config = dict(
    model='multi-label audio tagger',
    input='log_mel',
    spec_augment=False,
    win_length=512,
    arch='tc_resnet',
    activation='relu',
    depths=[3, 6, 6],
    stem='single',
    widths=[96, 96, 96],
    num_labels=32,
    optimizer='cautious_adamw',
    lr=0.0035,
    beta1=0.8,
    eps=1e-06,
    lr_schedule='cosine',
)
Rows from block 5, named by matrix and row number. Rows with one number belong to one channel. Each number is 128 + 32 x the weight over its row's rms, rounded and kept within 0 to 255. All counts start at 0. After the name is the row's rms in percent of the matrix's.
# convs0: first width-11 conv (model.blocks.5.convs.0.weight, 96x96x11), inputs 7-13, a 11 kernel for each
# convs1: second width-11 conv (model.blocks.5.convs.1.weight, 96x96x11, transposed), outputs 7-13, a 11 kernel for each
convs0.0 102 [133 142 133 141 153 154 154 136  90  74 107 119 124 122 128 198 197 175 145 128  92 110 111  91  74  90  98 110 128 128 112 109  90 128 128 120 128 134 115  72  48  56  77  96 131 108  74 128 141 162 153 165 152 136 129 128 111 128 125 141 128 134 105  94  96 128 103 119 145 163 185 170 165 170 167 182 201]
convs1.0 107 [120 105  89  90 101 117 115 101  95 103 116  84  72  55  57  82 128 141 128 128 128 170 112  98  98 130 134 134 127 129 141 152 128  77  88  88 118 124 127 128 122 149 173 161 129 128 128 128 104  97  91  91 118 146 154 108  98  98  65  55  47  52  63 116 128 128  78  77  48  45  62 108 132 125 128 128 128]
convs0.1 109 [101 128 128 130 149 128  85  83 133 128 164  58  33  84 155 198 139  91 100 132 121 111 166 164 153 147 128 144 145 133 128 128 164 128 128 128 148 128 140 128 118 128 128 102 128 152 128 128  97  68  96 128 122 109 118  99  69  85  79  76 100  94 128 128 113 133 128 128 128 106 149 146 136 128 155 120  88]
convs1.1 112 [104 116 112 145 128 128 115 108  87 110 139 119 159 150 150 139 158 125 128  97 128 128 184 158 128 128 124 106 106 118 122 128 124  64  68 128 134 154 145 128  99  88  78  83 180 128 128 144 130 128 128 128 161 128 174 120  92 109  80 128 136 128 102 132 144 182 128 128 130 128 128 128 128 213 149  79 116]
convs0.2 103 [ 63 101  90 128 128 128 156 119  99 124 128 128 128 128 128 133 148 128 106 100  96 128 120 128 128 128 128 116 112  90  76  71  86 128 128 128 128 128 138 128 128 128 128  85 128 128 109 100 115 128 174 128 128  99  82 108 128 140 137 146 128 171 128 128 128 131 127 117 102  89  96 100 115 125 127 128 128]
convs1.2 095 [109 128 128 128 118 123 128 134 128 128 128  68  63  49  33  28  42  64  84 103 131 128 128 131 128 128 128 128 128 149 128 128 128 105 119 128 109 118 128 128 128 121 132 128 128 128 128 128 128 125 128 128 128 146 128 136 135 126 131 128 128 128 109  85  77  61  96 101  58  26  40  37  41  73  85 113 136]
convs0.3 102 [151 127 156 178 128 102  69  99 128 128  65 128 116 128 155 128 155 165 183 187 176 160 128 142 138 154 141 137 134 128 128 128 128 128 128 128 143 155 150 128 137 136 128 128 109 123 135 128 117 118 127 128 128 128 128 119 128 128 128  87  38  58  80  83 100  93 138 125 128 134 128 128  90  65  58  74  81]
convs1.3 099 [128 110  99 109 112 119 128 128 128 128 128 107 120 143 128 165 128 131 128 106  81 108 128 122 128 128 128 128 128 128 137 133 139  90  76  80 128 150 182 199 195 175 138 128 123 128  89  89  87 101 128 128 150 146 115  92 128 128 128 128 128 135 151 174 161 149 178 128 128 128 128 128 175 122 128 128 126]
convs0.4 097 [106 113 119 128 114 128 128 128 123 140 128 128 128 128 128 142 140 135 128 128 128 139 130 134 130 123 128 128 128 111 128 128 128  88  85  82  83  79  74  67  80 110 128 140 122 128 132 133 128 109  84  69  77  81  73 128 127 123 128 128 128 128 128 132 136 148 122 128 122 113 115 128 128 100  82  78  87]
convs1.4 084 [128 128 115 128 119 132 140 143 141 128 128 128 128 128 113 128 128 128 128 128 128 128 128 128 126 116 116 114 128 128 128 128 128  51  49  55  68  68  75  73  83  96 103 100 101 108 105 102 106 117 123 132 141 128 128 165 158 128 128 113  97  97 103  99  83  84 128 135 128 156 159 156 148 137 128 128 116]
convs0.5 111 [128  86  96  87  86 116 132 130 106  93 128 143 128 103 101  93  91  99 107  99 107 128 131 131 128 121 128 120 128 128 128 128 128  72  50  33  40  60  86 111 120 113  92  86 128 105 128 128 128 139 157 173 154 140 131 101 128 136 153 145 145 147 138 128 128 129 128 128 122 130 131 144 144 145 128 128 130]
convs1.5 107 [ 93 104 110 116 117 128 128 128 128 128 128 150 135 128 128 159 128 128 128 150 141 129 128 128 128 134 134 137 141 142 144 141 141 150 133 128 114 106  99  94  88  92 110 129 128 144 146 138 142 142 146 156 165 172 165 132 128 139 128 128 120 115 114 117 125 128  52  67  70 104 102 128 121 128 128 140 128]
convs0.6 093 [ 99  91 103 128 116 128 114 127 130 137 121 128 156 158 126  93  87 112 128 149 128 128  90 128 119 128 129 122 128 128 102 100 128  99  91  69  61  66  77  79  83  77  74  98  99  92  81  80  87  79  75  96 104 112 137 102 100  95 115 126 109 111 110  96 128 136 185 176 174 173 172 176 180 178 163 144 134]
convs1.6 090 [144 140 128 128 128 128 104  95  89  92  93 126 128 128 128 128 128 128 128 128 163 148  95  92  92 105 106 108 112 128 128 128 124 128 128 137 141 136 133 126 139 144 151 143 128 128 128 129 128 128 128 142 141 145 156 167 176 164 157 158 145 141 142 138 144 145  48  63  66  75  65  37  26  25  38  62  51]
convs0.7 096 [112 133 128 134 127 121 128 105 128 112 155 128 126 111 116 128 131 141 158 168 160 159 155 128 128 114 128 128 128 128 127 134 146 196 202 194 198 201 207 191 183 182 190 189 128 138 158 174 189 184 156 135 128 128 128 164 163 168 172 169 172 158 154 128 128 149 123 117 108 102 128 128 128 128 127 128 108]
convs1.7 103 [128 126 128 128 111 128 120 128 126 128 128 128  98  81 128 128 128 128 107 111 130 128 124 137 128 128 128 128 149 157 128 128 150  72  95 128 135 138 144 133 128 128 106 116  99  96 103 109 110 128 135 150 150 147 155  74  98 109 105 100  97  93  95  99  88  69  98 108 104  85  86  78  82  85  87  85  91]
convs0.8 109 [183 153 128  88 103 128 128 129 146 132 128  71 128 146 134 131 140 128 128 121 111  95  85  87 101 106 116 128 128 164 190 195 201 122 119 123 128 128 128 108  91  94 128 166 128  96  91  98  96 101 120 146 140 128 128 110 100 111 154 153 128 132 128 128 128 128 124 128 128 108 128 158 164 152 140 134 171]
convs1.8 100 [128 150 149 146 134 135 158 146 128 128 128  86 110 128 166 165 174 187 197 189 157 158 119 128 128 126 128 128 128 125 128 106 112 128 128 128 128 128 128 128 128 128 128 126 122 128 128 154 128 136 117 128 118 128 128  79  96 121 131 125 128 128  97 105 136 172 120 161 128 128 128 139 126 128 128 104  99]
convs0.9 101 [144 164 153 160 152 159 162 179 156 148 169 128 128 144 150 158 177 154 127 128 128 126 128 149 155 161 158 162 156 158 154 151 161 100 114 128 128  95 128 128 114 128 128 109  98 113 128 113 101  93  87  88  98 101 120 165 183 171 174 167 151 136 128 128 129 144  61  55  53  60  62  82  75  87 101 122 128]
convs1.9 096 [108 102  93 128 128 128 128 128 128 128 128  97  79  71  53  59  73 103 118 112 114 112 128 128 128 128 128 128 144 128 128 128 140 171 178 177 174 174 170 167 173 168 154 141 125 114 108 111 110 110 128 128  94 128 128 128 104  91  79  93  87  92 128 117 128 128 180 185 179 181 166 147 128 115 128 128 135]
convs0.10 100 [128 144 139 128 135 171 167 128  85 128 159 128 128 183 128 114 103 128 193 161 128 154 110 128 139 151 159 171 193 192 179 163 151 150 186 185 201 128 194 155 128  91  93 104 190 190 128 176 150 155 153 126  94  83 118 167 190 199 216 182 190 148 128  94 142 136 128 105  73  46  68 106 117 130 128 135 128]
convs1.10 100 [128 116 128 128 128 128 136 148 172 128 128  60 100 128 128 128 128 149 201 195 203 198 162 158 150 151 128 153 138 128 117 108 106 128 115 152 173 151 164 134 128 128 128 136 122 110 111 105 128 128 128 128  87 128 123  90 117 119 128 109 120 128 128 155 128  93 145 128  98 128 128  96 155 185 165 206 195]
convs0.94 077 [114 128 128 184 128  77 143 168 108  70 128 131 128 112 128 128 125 128 166 171 166 180 167 152 157 158 174 166 128 154 129  99  92 144 128 133 128 151 128 128 114 109 104  93 128 128 112  98 128 124 124 128  83  90 128 128 113  82  86 134 132 107 149 134 135 128 115 122 128 150 128 111  99 128 191 165 128]
convs1.94 079 [ 53  77 111 126 106 128 109  86 101 124 118 146 145 106 103  64  63  63 128  76  70 128 128  98  93  85 122 109 128 128 161 138 128 136 154 124 174 128 165 119 169 205 186 200 128 138 128 128 128 128 145 124 128 130 125  75  75  67 128  78  96  98  77 128  85  72 128 128 128 121 128 128 128 132 128 128  39]
convs0.95 098 [ 81 100 108  95  91 128 128 116 128 128 128  93 134 117  81  72  70  92 130 128 116 123 138 144 128 152 149 141 136 134 128 128 128 132 139 128 128 128 128 163 157 143 137 132 128 128 128 128 133 151 164 156 147 149 159 162 128 192 196 166 139 128 128 128 127 128 136 120 110 110 106 128 128 102  67  58  67]
convs1.95 085 [130 123 106 100 128 128 107 116 129 131 124  91 113 133 128 138 116  94  91  84  90  82 126 128 128 150 144 145 152 144 136 128 128 136 114 110 121 128 128 118 128 128 104 128  95 141 140 123 128 149 163 128 128 128 128  76 110 120 111 104  92 128 128 128 128  73  69 128  88 117 119 130 122 117  98 128 128]